{"encoder_mlp_ratio": 3, "latent_channels": 4, "orthogonalizer": "polar_express", "ema_decay": 0.999}
Rows from block 8 of the encoder, named by matrix and row number. Rows with one number belong to one neuron. Each number is 128 + 24 x the weight over its row's rms, rounded and kept within 0 to 255. All counts start at 0. After the name is the row's rms in percent of the matrix's.
# fc1: MLP up (encoder.blocks.8.mlp.fc1.weight, 384x128), inputs 0-127
# fc2: MLP down (encoder.blocks.8.mlp.fc2.weight, 128x384, transposed), outputs 0-127
fc1.15 106 [147  94 115 100 128 110 122 112  94 150 102 132 117 141 100  90 165 128 132 149  88  93 139 134 146 121 148 143 102 124 130 115 112 106 136 167 137 128 139 125 161 171 150 126 102 124 109 114 158 111 118  70  79 116  78  92 171 110 121 123 123 150 118 120 148 136 196 116 118 133 141 126 161 100 129 158 150 138 107 108 128 121 113 140  96 104  93 136 143 142 125 125 120  95 162 116 112  64 113 131  97 116 173 119 144 116 136 167 152 151 149 156 143 134 147 115  81 169 119 126 158 112 166  91 137 150 114 139]
fc1.17 107 [137 109 129 129 112  98  98 119 132 118  89  53 137  82 139 129 126 127 111 106 117 129 137  84 157 131 118  92 127 130 157 173 173 126 123  89 153 166 146  83  77 129 146 137 173 132 153 150 130 105  74 111 181 117 134 151 177 149 124 154 131 144 130 130 120 149 147 120 139 102 106 107  99 126 127 118 110 113 126 121 150 117 133 111 145 119 114 131 120 137 138 187 159 125 111 148  70 160 128  94 114 116 157 133 151 120 151 114 141 113 115 103 136 147 153 113 129 137 134 135 138 146 145  55 111 120 109 122]
fc1.18 092 [124 128 119  75 123 147 129 137 106 112 132 124  97 134 181 156  85 116  84  97 108 175 153 136 123 120 155 117  77 141 137 115 141 121 143 155 107 130 153 144 130 111 171  91 162 119  97 162 132 124 130 118 167 125 140 128 145 152 118 117 124 116 147 156 153 161  97 141 108 146 176 113 118 145 126 123 158 154 132 113 126  95 127 127 154 135  62 113  94 141 113 135 151 120 156 123 133 107 126 117 137 160  72 107 129 122 102  61 117 134 118 113 120 117 142 161  69 141 159 124 105 164 140 127  88 149 122 101]
fc1.19 097 [104 147 130 136 141 120 142 132 177 134 149 167  95 101 125 129 134 144 186 137 123  95 112 133 116  80 150 132 128 151 114 118 158 123 135 126 130 120 143 132 104 154 106 144 142 154 138 157 127 117 145 138 137 146 118 137 120 177  72 130 124 105 195 140 100 121 117  70 124 116 122 115 130 111 137 124 168 103 125 107 129 202 163 153 141 112 106 118  97 163 146 114 132 136 124 139  96 134 170 133 197 121 100 152  73 113 180 109  91 119 140 126 115 126 151 136 112 127  94 153 114 122 124 135 111 121 151 141]
fc1.20 079 [172 137 131 119 122 128 129 119 106 112 194  97 138 113  89 126 166 161  88 128 116  80 136 130 110 159 149 132 116 143 156 148  90 133 142 167 161 140 137 115 155 136 114 155 162 117 135  79 156 131 147 158 138 126  75 126 162  86 116 123 126 105 148  94 191 128 141 135 100 128 135 113 118 106 138 128 137 119 142 111 100 100 121 117 135 100 113  92 129 146 121 117 106 132 149 114 165 138 103 129 153 100 143 130 161 127 129 101 117 125 123 106 127 117  98 114 178 138  98 153 112 102  86 126 209 136 117 140]
fc1.21 065 [ 92 113 151  77 138 116 133 132 144 135 107  84 123 118 134 136 124 163 130 169 115 123 139 172 160 169 120 143 119 119 112 155 106 125 130  97 109 108 104 111 147 105 181 165 170  86 119 102  95 122 128 115  95 110 125 149  90 143 157 124 118 134 125 154  94  94 108 187 125 128 147 167 125 174 151 156 129 133 121  70 146 140 111 124 155 119 136 135 116 159 110 122 105 120 118 124 170 113 168 119 126 128 133 118 122 123  77 143 166 136 109 119 116 144  91 143 136 120 153 114  83 130 123  94 111 173  94 157]
fc1.22 181 [125 136 122 119 107 167 126 120 141 161 114 158 124  67 164 109 118  80 148 143 120 155  76 107 117 110 138 118 122 119  87 124 158 128 171 101 151 104 124 121 111 162 135 166 172 138 157 102  96 111 128 139 155 124 143 157 152 144  54  83 123 118 156 139 129 127 125 115  92  98 161  98 133 117 132 150 135 124 122 146 129 161 120 136 111 118 122 140 182 127 143 138 120 129 167 118 168 152 141 143 164  91 144 157  82 118 124 103 170 130 166 136 113 105 127 125 158 109 136  68 124 114 138 132 127 114 134 122]
fc1.23 063 [102 114 153 134 126  94 142 116 124 125 118  77 181 104  87 140 122 129  82 152 139  94 113 119  60 148 119 103 153 106 133 158 100 116 123 144 102 142 108 185 100 119 148 129 190 116 139 141 117 101 135 150 147 122 116 156 128  84 154 143 157  96 168 127 126  74 146 157 111 109 117 134  83 104 126 109 153 127 123 123 143 131 107 113 153 132 109 127 104 101 128 174 117 116 119 122 127 111 160 131 116 136 175 179 129 134 151 140 143 114 107 134 123  88 133 100 162 126 132 118 132 158 118  87 160 146 105 122]
fc1.24 061 [138 144  88 119  95 106 154 140 162 114 137 109 138 134 141  88 130 117 128 154 125 142 131 114 149 124 133 136  83  96 123 102 103 139 129 184 116 169 150 110 148  94 137 123 121 124 112 116  89 103 169 123 109 120 138 157 102 114  86 128 128 111 156 135 127 144  99 116 115 121 140 123 132 199 133 155 113 179 138 125 158 131 126  89 152 118 178 143 144  60  95 111 108 133  96 106 120 145 158 125 117 149 135  89 120 110 152 168 124 108 119 127 120 125 141 161 131 128 154  94 111  56 116 100 148 163 109 140]
fc1.25 094 [108 154 110 101 136 104 133 146 180 150 107 134 142 132 115  83 130 131 125 143 125 118 143 129 104 144 130 136 210  99 114 136 159 115 136 151 105  78 127 170 159 150 113 169 100 115 136 135 160 114 106 101  97 131  92 151 161 103 135 156 127 117 131  86 143 147 164 104 145 124 110 112 129 111 137 139 135 131 136 149 150 101 155 148 167 130  98 140 126 135 108  82  77 110 135  86 138 105 140 136 108 128 103 138 114 133 125  98  89 119 115 134 123 115 147 152  78 204 100 112 150 120 159 118 118 116 146 105]
fc1.27 109 [160 140 129 136  94 121 149 128 108 165 159 118 158 113 169 136 117 108 103  80 111 164 113 136 117 110 200  90 120 112 121  97 149 138 126 122 155 135 130 100 126 107 107 109  90  87 115 139 143 140 148 119 122 136 138 143 120 112 148 148 124 123  84 123 120 135  78 160 125 103 135 123  97 138 122 131 132 130 131 150 133 178 143 127 142 146 157 153 153 100 153 198 100 123 143 140  95 126 129 153 156 120 125 145 124 128 100 125 141 134 117 116 138 154  60 152 214 119 123 106 115 122  88 154 146 116 124 146]
fc1.28 060 [159 117 120  91 155 130 133 122  90 126  98 146 139 157 143 103 132 103 112 127 138 133  80 104 117 171 138 149 147 107 146 106 151 108 120 138 120 115 143 142 107  74 171 152 103 137 161 142 139 111 135 137 104 173 171 105 102 138 167  83 132 124 108 130 119 150 155 116 107 109 139 104  82 150 111 115 136 174 120 160 128 128 121 141  98 143 101 153 114  94 112 146 175 118 178 120  76  92  84 117 109 132 124 125 133 109 130  83 145 105  94 116 142 135 169 109  88 123 117 133  86 131 149 170 123 125 117 119]
fc1.29 080 [131 150 129 189 132 111 146 117  56 103 115 121 168 117 116 121 113 102 129 125 134 149 132 120 110 141 124  85 144  89 132 135  83 119 135 131 112 136 156 100 126 126 103 135 118  89 119 139 136 128 157 115 121 131 105 137 149  72 162 136 126 136 143 136 113 149 149 154 122 143 147 143 159  87 123  98 115 163 111 145 114 117 200 125 114 107 115 126 124  84 116 150 148 115  73 119 108 133 118 161 137 179 165 123 144 147 139 141 138 155 128 128 141 121 149 127 191 113 135 146  85 177 104 125 163  87 105 129]
fc1.58 085 [137 124  89 113 150 149 136 133 123 137 157 131  86 175 153 109 129 112 147 158 129 132  96 124 140 159 116 154 135 157 121 136 123 127 166 106  99 118 141 116 106 122 142 121 135 121 168 146 160  98 124  87 157 153 110 113 139 167  48 106 122 108 106 142 144 131 125 111 145 150 108 161 105 124 145 128 160 169 136 133  84  99 145 153 109 131  89 106 140  82 136  94 115 119 144 133 142 127 117 145  98 143 151 117  85 127 109 150  85 129 141 113 131 139 120 101  75 156 135 113 101 108 206 127  99 131 153  97]
fc1.59 078 [107  99 128 130  93 128 114 128  78 109 108 144 139 149 153 108 127 112 169 121 138 139 134 126 155 173  89 177 159 108 123 103 152 139 146  99 151 115 150 114  95 118 164 101 153 142 136 151 133 147 173 132  74 128 152 120 144 136 123  97 103 111 108  91 155 115 150  88 180 124 132 180 141 142 157 128 138 133 125 155  96 156 112 143 130  93 119 123 184 119 117 152 119 117 145 136 104 136 107 112 170 117 144  94  96 175 124  97 184 114 118 120 110 150 135 115 119 149  97 116 118 161 123 118 134  89 158 129]
fc1.60 057 [159 122 131  56 132 123 119 147 119 104  80 116 121 119 133  90 120 104 144 143 120 121 139 147 121 150 124 136 137  84 120 132 187 117 126 163 100 106 157  82 163 141 129  93  87 123 120 136 176 143 133  97 109 149 156 171 130 108  87 127 104 125 152 128 106 171 137 123 114 153 105 143 150 123 142 143 129 133 121 155 132  98 120 132 129 156 135 129 130  91 169 144 104 115  88 106 110 135 141 157  94 159 131 107 153 101 123 111 151 135 110 125 130 122 174 121 116 102 126 112 142 129 182 110 128  54 144  90]
fc1.61 099 [ 87 143 131 154 162 137 102 106 133 136 140 128 131 132 137 157 119 126  56 132 105 140 121 100 146 139 104 133 104 147 136 124 129 106 156 169 109 161 129 109 164 114 120 120 177 146  51 126 118 128 143 126 138 122 145 100 121 116 148 181 135 125 135 124  92 141  98 185 119 147 131  84 191 160 153 123 128 131 114 100 131 169 136 117 166 113  83 126  59 171 125 128 132 118 133 129 126 106 142 131 114 131 103 110 138 133 108 143 104 112 132 132 130 124 124 127  89 127 128  88 140 160 118 128 152 180 110 115]
fc1.62 082 [111 114 140  99 162 107 130 144 156 151 124 190 121 101 140 159 128 163 149 114 115 142 133 133  87 110 152 118 126 137 109 101 150 143 124 118 159 194 144 166 121  91 141 110 107 150  96 145  76 110 137 125 154 137 132  77 125 136 198 114 124 106 126 142 123  92 119 124 123 138 120 158 120 134 137  96 158 155 133 127 162 159 120 122  87 152 125 149 111 178 148 106 125 124 125 125 112 112 118 145 106 127 130 179  73 100 125 163 132 119 120 121 121 127 112  79 172 147 173  97 108 102 115 136 148 124 132 132]
fc1.63 075 [175 137 123 110 112 128 154 127 156 153 124 132 155 138 139 105 137 113  93 135 136 124 151 146 103 124  99 112  99 110 101 138 107 128 142 176 115 105 118 136 159 119 164 138 160 148 109 139 134 149  90 101  80 118  95 170 127 103 143  94 126 133 121 135 108 180  81 138 147 133 136 144  87 126 126 176 119 134 122  89 102 137 110 100 203  98 158 137 138 107 160 100 166 107 110 144 120 130 151 140  92 181 108 130 120 159 151 143 145 139 112 113 126 159 119 131 130 147 160  71  95 128 151 144 112 157 137 113]
fc1.64 071 [110  93 140 131 119 104 131 110 155 122 130 124 151 193 119 126 129 133 124 136  88 145 144 109 175 138 149 156 138 129 137 127 142 142 114 159 131  63 149 163 116 147 164 157  68 130 110 141 107 118 131 117 123 114 130 150 123 125 117 121 135 121 113  77  70  93 149 111 106 156 167 102 124 132 138 133 149 113 153 184 138 153 121 130 125 128 153 124 130 146 106 111 116 158 174 136 129 112 102 114 161 121 116 128 150 153 104  88 169 112 125 117 127 106  93 126 122 105 117 157 134  88 115 211 141  91 123 112]
fc1.65 231 [139  13 137 117 130 127 119 128 137 133 117 122 152 126 149 140 134 124 144 111 132 124 123 144 130  88 130 128 119 119 125 112 109 147 161 135 134 133 110 130 144 125 116 141 133 143 139 131 135 113 132 109 124 126 134 163 122 129 125 117 128 137 187 131 104 128 107 144 123 135 124 133 134 132 131 114 107 124 123 148 126 235 139 158 116 116 119 110 121 128 128 141 106 127 150 129 115 145 150 113 148 126 176 166 120 128 117 138 159 144 164 125 168 134   4 138 141 121 139 145 121 157 129 180 125 130 139 149]
fc1.66 124 [ 61 123 144 135 146 135  98 138  78 129 118 110 150 187 128 123 131 119 141 127 110 141  70 172 117 126  55 144 129 159 111 125 119 118 134 149 137 162 169 115 142 107 136  95 132 150 163 142 109 100 132  94 150 120 154 139 135 143  76 113 121 140 153 111 104 110  95 154 117 188 112 139 130 134 153 117 148 135 129 148 200 145 134 153 110 105 118 143 104  88 116 106 126 132  98 114 159 127 121 132  56 144 113 117 122  97 113 146 116 137 129 114 150 127 132 106 142 115 125 111 145 124 111 127 131 128 128  88]
fc1.67 093 [123 129 127 146 119 141 125 134 150  72 119 116 103 108 138 137  78  57 117 116  89 144 119  99 103 146 126 160 165 105 136 114 130 110 149 132 114 119 155 119 100 122 143 125 169 141 106 157 148 159 161 115 143 138 128 109 152 138 154 133 126 102 127 131 141 180  81 118 174 114 105 153 162 116 118 122 147 105 124 156 140  70  98 168 141  98 110 139 170 105 148 155 127 131 119  99 123 172 123 117 117 164 117 144 110 114 102 115 120 117 109 134 145 144 144 126  97 107 111 159 146 128 198 150 123  80 160 126]
fc1.68 096 [133 122 139 102 172 114 123 116 156 151 125 109  95 136 123 130 152 123  84 126 109 122 111 137 146 132 111 140 118 146 123 133 168 139 159 137  98  80 121 116 181 127 111 170 120 141  47 128 141 144 139 136  98 137  99 166 113 110 124 162 131 130 136 114 113 170 131 159 116 127 104 137  95 128 171 146  88 125 137 121 115 191 162 117 158 153 110 146  86 157 130  97 133 137 168 133 115 128 146 100 125 165 131 130  99 151  88 144  83 155 118 118 120 113 138 142  65 104 151 117 131 141 164 132 118 166 133 127]
fc1.69 114 [116 163 115 158 123 112 132 114  76 109 142 156  81 166  85 118 177 137 172 169 146  97  93 120 155 145 144 137 114  87 110 175 152 122 108 101 108 126 119 143  95 128 124 143 125 148 136 151 121 148 136 171 108 120 127 136 148 161 127 116 120 145 115 166 116  95 149 118 105 141 121 119 123 155 121 130  87  82 121 104 119 106  70  94 145 136 150 128 101 140 159 181 144 120 112 129 103  89 136 146 121 119 146  98 118 136 116 155  90 125 114 125 191 145  99 132 110 111 125 137 114  73 146 122 135 140 149 139]
fc1.70 085 [154 150 130 133 105 107 129 130 160 141  90 111 132 115 121 122 113  73 128 111 167 137 177 160 165 141 104 115 156 109 107 154 139 140 111 160 123 120  97  98 154 133 151 122 136 142 105 156 153 164 132  88 155 100 156 110 135 124  81 119 128 124 109 100 125 160 159 126 156 155 105 112 173 161  98 122 152 120 125 136 162 156 109 145 156 121 136 100 137 132 135 174 169 125 139 143 100 131 124 165  94 140  88 165 122 144 107 146 164 122 145 117 131 134 177 100 116 111  82 154 104 148 122  94 110  78 151 148]
fc1.71 161 [ 92 139 133 136 138 153 156 143 116  99 130 158 119 127 157 126 104 102  82 134 111 161 127 115 130 115 123 100 116 138  96 142  84 129 177 187 114 166 150 118 145 158 128 116 179 124 132 134  97 131 109  77 132 120 115 127 177 161 122 158 132 132 139 119  91 156 113 180 166 122 136 145 152 131 124 115  91 116 126 124 129  64 194 151 133 123 131 127  74 102 121 157 137 119  98 145 147 103 123 116 106 138 137 141  72 119 110 128  82 144 168 124 126 117 146 142 112 109 142 132 129 136 171 116 124 118 107 127]
fc2.15 113 [145 115 127 123 139 117 142 107 164 139 172 132 176 139 129 111 140 136 112 124  88  69 117 135  77 138 112 132 133 135 141 100 101 131  85 127 152 137 156 132 136 136  77 155 122 112 150 112 107 129 146 146 156 101 104  70 158 133 157 143 125 121 131 139 149 161  83 135 117 150 134 139 112 157 118 133 115 181  96 155 139 149 153  95 120 127 127 136 120 149 106 146 155 137 128 129 123 100 170 132 149 105  51 113  83 119 136 104 101 126 157 129 144 135 178 183 145 129 131 130 129 170 120  95 114  98 111 132]
fc2.17 126 [106 106 113 138 146  67 135 135 103 163 111 226 107  54 107 152 155 142 148 120 113 117 122 141 127 144 149 109 145 157 135 142 117 110 126  89 172 122 154 136 122 105 141  89 126 156 157 110 133 120 134 147 139 110 137 141 112 121 103 145 129 103 127 118 121 148 116 126 130 136 124 109  90 128 170 123 100 109 114 133 156 118  87  93  98  93 128 128 140 153 127 112 116 128  86 118 132 132 158 154  84 150 114 141  84 149 136  55 149 135 124 130 111 130 153 130 144 136  84  99 128 120 129 111 147 110 148 151]
fc2.18 094 [154 122 119 148 138 133 142  97 117 132 125 162 153 106 121 193 132  75 134 117  85 213 137 119 158 155 158 104 158 120 119 141 148 156 157 124 105  96 115 142 185 152 166 141 103 113 146 109 124 148 137 130 123 121 142 123 107 122 113 149  97 110 119 120 119 165 118 178 150 149 120 137 124 142 145  92 116 122 100 135 132 132 127 139 120 136 128 124 129 143 157 105 128 126 126 125 128  99 126 126  92 107 167 148 132 135 146 140 122 112 159 156 166 150 105 184  74 138  97 118 127  94 190 121 172 140 138 125]
fc2.19 110 [137 106 144 136  81 132 104 129  74 114 127  87 158 105 110 170 131 160 152 115 136 112 121 105 149 170 136 115 147 123 128 136 160 136 136 130 123 127 129 125  93 160 119 113 135 176  73 151 159 140 132 105 140 105 175 108 111 188 130 143 129 116 147  94 115  89 156 128 124 111 119 131 160 139 117 156 124 106 128 149 136 101 144 120 115 127 149 128 127  56 116 127 106 132 132  89 138  65  84 133 147 160 162 115 157 135 111 163 106 176 126 107  91 136  95 163 121 161 132 144 122 119 126 107 122 148 118 119]
fc2.20 084 [153 122 113 130 135  90 117 142 176 110  85 151  84 163 134 120 145 138  87 134 143  79 126 110 111  92 132 113  67 134 123 169 103 128 126 131 124 110 148 134 122  89  82 115 170 114  69 100 152 127  95 138 148 141 122 150 155 148 154 124 126  72 154 114 102 128 168 124 145 114 109 145 171 124 126 134 168 103 144 145 154 151 145  88 124 137 122 150 111 166 106 111 117 102 113 151 101 145 147 149 123 126 149 121 110 150 147 144 112  98 180 143 128 130 117 105 129 160 132 132 112 154 111 127  76  98 112 125]
fc2.21 061 [111 147 139 115 135 101 115 127  90 138 110 216 155 134 139 111 123 142  99 113 139 132 131 111 144 127  90 116 174 178 118 112 126 147 121 106 101 118 129 150 105 141 110 129 113  89 127 154 101 126 133 141 140 114 136 163  86 135 133 144 148 144 109  74 159 152 137  81 145 102  92 139 143 121 187 164 119  79 139 158 130 105 134 163 126 125 122 127 122 155 172 134 168 136 101 142 118 116 105 168 133 101 118 108 114 148 150 115 132 114 145 119 118 159 141 168 127 119 133 141 155 149 173 166 149  97  92 112]
fc2.22 156 [121 116 121 131 117 118 161 121 133 147 136 106 187 107 120 148 141 108 135 149  92 177 134 144 106 155 111  91 144 148 128 146 107 126 110 128 161 147 149 139  81 146 178 119 150 192 142 137 143 122 139 144 124 124 159 153 143 161 164 135 147 122 121 106 135  98 137 143 155 128 110 147 110 145  90 148 117 146 130 145 125 107 128 161 121 135 109 131 119  80 101 141 135 145 116 178 132  74 150 130 141 222 136 121 150 161 139 141 139 131 133 130  59 138 120  85 144 113 139 143 156 127  92 108 123 134 155 126]
fc2.23 067 [105  96 120 162 153 104 108 114 110 110 126 175  87  60 107 133 131 119 111  95 147  81 135 147 114 145 130  97 121 162  68 147 106 170 133 125  81 130 143 133 118  99  75 131 116 117 115 124  76 139 145 123 112 116 105 153 130 104 104 101 154 131 142  96 134 179  94 119 108 124  98 106 118  72 148  95 117 118 142 126 135 128 142 165 116 136 117 140 120 145 116 111 113 101  85 113 129 161 112 130 126  98  80 150 139 133 128 103 154  96 116 116 122 131 137  89 143 130 108  95 123 128 125 132  84  95 133 119]
fc2.24 065 [124 101 129  97 140  90 136 136 104 125 164 157 159 112 124 135 162 145 131 154 116 173 148 169 119 102 141 192 109 130 178 130 122  92 178 142 150 118 112 118 107 144 150 153 124 104 103 132 124 141 144 116 103 130  79 173  95 151 114 127 120 128 101 206 136 118 100 118  89 129 162 110 131 160 118 177 109 168 118 124 133 123 121 102 163 133 139 139 153 117 102 106 127 136 150 112 127 116 121 127 180 115 102 145 146 131 115 106 130 130 159 116 146 138 159 152 154 145 160 132 126 152 141 168 102  91 114 107]
fc2.25 100 [134 103  99 123 155  91 160 149 102 129 163 108 128 131 131 175 130 154 135 134 116  71 106 125 160 112 148 101  94 134 140 131 107 135 134 127  84 139 122 107 113 126 123 154 162 136 170 129 145 143 120 173 120  97 123 112 131  72 148 124 128  97 144 167 123 162 113 130  93 118 164 137 152 139  76 116 127 159 117 124 121 127 134 129 219 122 108 143 152  58 101 151 119 148 137 139 118 152 108 137 153 116 121 117 126 135 122 184 135 128 163 105 129 122 141 142  95 142 115 147 103 124 165 109 120 171 129 119]
fc2.27 109 [145 188 106 116 139 105 127 147 129 150  73 145  45 151 144 109 101  70  99 116 122 174 153 125 116 130 143 154 134 105 137 101 113 133 124 113 145 125 138 123 143 123 160 116 112  79 122 139 122 132 127 135 173 144  96 193 149 110 110 100 100 130 115 153 121 159 111 123 145  98 128 136 145 139 137 141 144 119 133 107 128 136 130  91 154 132 127 117 147 224 144 101 143 126 112 136 137 112 150 150 126 138 120 142 135 129 142 142 146 117 128 139 155 149  84  84 138 129 119 128 135  98 141 164 103 166 139 126]
fc2.28 070 [129 125 144 129 102 114 157 111 156 140 159  88 111 123 162  76 146  77 133 134 120 130 168 135  89  98 135 117 102 149 125 128 150 107 129 161 171 162 115  94 126 142 122 104 106 124 129 129 148 106 118  92 105 155 142 123 134 152 122 169 124 119 138 193 147 120 118 138 109 137 132 120 122 126  98 104 105 205 116 130 131 162 134 137 118  96 147 125 131 120 128 134 135 143 128 129 149 143 160 106  88 113 117 161 123 127 149 135 132  98 158 151 137 179 155  76 148 114 106 105 101 155 147  66 176 132 150 111]
fc2.29 082 [108 122 116 121  90 133  93 116 177  82 176 100  56 103 102 121 134 109 130 116  84 138 114 116 126 138 120 133 111 114 124 166 152 112  99 136  92 127 137 129 159 108  97 120 105 113 157  99 126  95 152 131 151 136  80 122 151  83 133 135 160 127 145 116 146 144  88 150 110 110 120 101 118 124 142 107 137 166 126 112 149 173 118 139 121 124 127 119 102 174 125 119 157 121 107 102 138 163 149 137 136 102  74 112 133  92 103 129 109 115 121 110 168 133 103  70 146 136  92 115 114 105 148 141  97  90 144 133]
fc2.58 085 [139 114 145 111 111 154 150 131 119 156 121 122 215 169 139 174 125 169 182 146  82 162 160 127 120 144 161 155 115 134 154 157 132 111 100 129 124 169  80 135  87 157 164 144 153 165 108 124 163 118 116 116 145 139 116 121 132 177 148 165  92 128 144 170 128 135 132 125 129 165 126 116 128 152 138 142 135 191 145 137 121 155 129 129 132 110 142 136 142  81 145 154 104 117 137 103 118 130 132 126 131 106 141 118 129 113 153 104 106 104 169 153 127 110 171 149 141 140 114  94 116 136 135 119 155 117 121 140]
fc2.59 084 [ 91 143 133 110 162 130 155 115 167 133 136 108  84 155 112 115 138 139 135 165 109 114 111 150 102 168 148 157 126 168 122 137 124 141 142 112 151 139 142 126 136 150 132 119 145 107 139 108 119 154 128 139 119 109 124 118 126 144 160 140 118 141 156 212 140 100 146 135 141 167 155 126 139 132  85 141 136 150 136 141 145 164 155 133 152 141 111 144 144 117 116 153 151 163 137 125 140 134 136 145 109 212  77 113 106 140 140 136 156 142 158 117 114 116 151  72 128 100 144 140 113 148  96 102 169 202 122 107]
fc2.60 061 [ 84 109 134 104 111 122 166 152 142  86 189 114 163 114 155 129 109 116 170 156  45  99 128 132 129 126 123 141 150 176 124 142 136 131 114 119 103 158 127 127 125 142 140 157  96 129 186 134  92  88 145 121 160  80 114 159 166 161 129 134 156 136 125 149 140 164  87 160 123 161 126 165 134 158  99 140 133 145 113 137 103 135 124 124 130 110 130 150 128 117  83 136 146 136 132 100 177 146 124 160 150 158 121 118 136 128 146 150 131 139 147 123 114 100 181 119 118 146 116 142 136 127 152 136 130 119 129 161]
fc2.61 104 [122 117 127 147 147 126 100 130 104 132 112 145 164 128 109 110 115  92 117 143 127 138 126 142 157 131 143 154 131 137 134 123 136 127 104 134  88  47 139 135 196  66 135 148 125  78 103 116 133 114 125 122 118 115 145 110 108 113 135 124  89 148 135 155 142 190 172 111 127 133 108 107 149 124 151 127 117  90 127 119 131 137 103 115 118 154 151 144 145 134 141 132 126 131 125 124  99 125 119 126 112  56 183 106 140 113 135  99 133 132 153 139 155 112  84 161 133 111 140 131 117 110 219 139 111 106 138 117]
fc2.62 093 [140 134 116 133  81 133 144 104 107 109 127  76 139  89 138 155 131 109 126 124 153 155 133 144 133 145 114 124 137 118 137  65  98 151 136 122 108  65 129 103 130 127 153 123 138 133 148 130 101 140 136 118 139 136 162  97 150 136 110 155  90 125 123  47 145 112 134  96 123  68 120 114 129 114 100 117 135 169  88 108 121 118 108 137  71 109 132 152 158 109 156 131 165 152 124 100  97  87 141 140 124 132 123 181 150 118 114  70 105 174 149 124 117 140 100 124 135 119 147 135 108 132 123 156 100 133 136 132]
fc2.63 082 [147 138 146 105 140 132 162 123  91 133 138 164 179 147 144 158 136 159 118 181 146 170 157 157 148 123 124 105 183 129 140 141 128 136 153 123 123 122  92 117 129 153 133 142 164  89 172 131 158 120 114 184  96 142 102 138 117 131 129 132 154 144 149 126 127 154  82 160 113 131 104 156 111 158 136 168 136 123 111 145 124  98 150 151 207 126 140 114 167 157  96 109 112 120 129 126 109 133 138 107 157 124 129 126 151 110 128 138 137 163 132 105 135 126 151 155  97 100  99 158 119 140 151 191 121 145 128 101]
fc2.64 078 [142 193 129 121 135 104  95 118 157 150 106 126  84 216 145 124 117 142  94 138 124 138 144  81  97 154 139 117 117 149 115 130  99 122 163 129 156 126 128 114 144 101 111  99 157 125 168 139 138 157 112 114 112  98 115 151 131 103 134 117 111 101 163 179 106 118 140  96 142 145 123 140 155  97  96  97  99 134 128 109 141 173 114  82 145 117 127 106 119 125 123 107 111 132 104  75 126 125 139 133 115 112 126 138 112 120 153 190 164 141 156 132 120 125 167 113 146 146 139 119  81 150 145  97 106 150 123 129]
fc2.65 255 [143 255 129 132 127 110 140 124 106 130  18 145 118 133 130 136 125 129 114 121 134 142 135 114 119 172 130 129 148 130 134 109 131 126 128 134 132 140 127 131 132 126 127 143 119 137 134 126 134 126 107 140 146 142 128 130 132 134 118 127 120 135 138 128 126 122 113 142 114 139 123 138 129 135 137 137 132 136 129 140 132 126 130 138  92 143 129 129 135 143 129 113 137 136 140 123 128 135 127 140 127 119  43 133 123 128 137 127 123 127 120 129 147 143 183 146 133 106 139 128 128 115 126 135 126 131 120 133]
fc2.66 100 [106 111 142 140 146 156 140 111 160 140 140 110 159 191 139 121 118 134  71 161 107 152 156 114 105 134 112 183  71 122 133 120 116 121  98 121 136 138 104 137 133 154 117 157 114 144  91 131 136 111 136 124 125 113 112 136 117 129 143 147 126 115 154  97 129 135 155 141 117 153 124 111 141 103 113 121 140 139 114 159 111 138 119 102 111 117 101 113 116 108 155  80 115 117 125 127 124 218  89 136 104  74 160 105 140 111 106  78  91 128 149 130 162 155 165 169 109 130 138 132 125 123 116 178 162  88 118 122]
fc2.67 095 [161 145 126 119  79 137 133 106  80 145 143 128 116 119 159 135 106  96 162 118  68 126 139 130 116  97 166 123 116 136 124 116 127 134 110 147 123 144 137 138 100 157 149 127 140 128 174 115  87 108 119 143 126 116 127 102 126 178 130 123 122 146 139 178 155 147 118 164 146 171 148 126 123 121 136 142 154  90  72 116 162 170 100 172 115 143 121 118 120  79 130 139 117 113  83 120 124 174 172 128 130 176 163 154 158 117 155 148 157 131 174 142 132 116 122  75 120 138 148 118 142 114 111 119 142 159 137 124]
fc2.68 104 [140 122 119 134  91  94 116 161  69 157 112 163 188 141 131 139 105 129 161 129 128 107 130 127 121 155 134  76 144 128 142 126 139 126 130 123 105 111 121 133 161  95 123 141 153  99 150 145 124 140 125 100 156 126 120 140 142 161 119 129 109 124 136 230 110 182 160 127 128 108 126 142 138 147 133 159 128 113  96 151 139 144 139 116 145 118 114 142 148 109 150 131 139 129 128 136 125 134 107 133 119  76 139 104 123 145 186 160 146 129 153 149 109  95 155 184 132 110 121 122 129 121 200 159 122 109 108 114]
fc2.69 118 [118 174 138 142 154 127 162 128 151 118 181  91 163 149 127 110 127 159 177 140 149  76 127 112 102  89 133  99 125 134 138 198  97 132 118 127 138 161 142 160  58  94 149 128 106 129 112 142  99 139 107  98  89 120 126 133 137 135 130 146 129 110 137 107 137  76 126 124 148 131 149 110 136 132 121 138 145 115 150 139 132 132 143 104 142 127 155 122 165 118 127 125 122 109 151 159 137 100 122 131 169 113 134 106 121 148 113 113 119  99 121 129 211 113 132 106 134 116 127 149 132 178  93 121 145  78 124 101]
fc2.70 090 [ 94  88 132 144 124 102 169 121  83 150 190 133 111 107 160 165 149 145  94 146 117 112 115 151 104 149 109 167 175 148 116 148 135 150 193 153 110 185 153 126 153 118 136 142 142 144 188 132  94 157 139 154 138 153 132  82 104 116 149 132 132 132 140 147 103 125 104 178 134 135 129 154 118 131 168 106 136 130 148 109 158  86 109 131 170 120 140 116 124 158  89 134 113 126 143 147 160 150 103 123 135 163 137 139 150 156 126 125 154 128 150 128 118 143 111 145 109 133 181 120 109 122 135 117 132 140 110 117]
fc2.71 146 [141  82 136 141 131 161  88 124 122 121 154  94 152 110 130 152 126 152 127 110  87 166 114 107 105 120 112 182 131 139 128 140 140 113 121 141 158 133 120 130 133 123 144 138  97 116  78 134 140 117 142 137 109 154 119  97 144 164 133 112 129 146 109 191 120 207 110 169  97 104 175 112 143 122 141 139 130 117 119 142 110 129  96 145  68 145 118 112 146 153 177 131 102 115 145 104 129 142 140 109 101  72 151 110 143  86 151 114 145 137 138 130 165 126 117 122  88 133 135 148 130  78 166 122 159 121 143 128]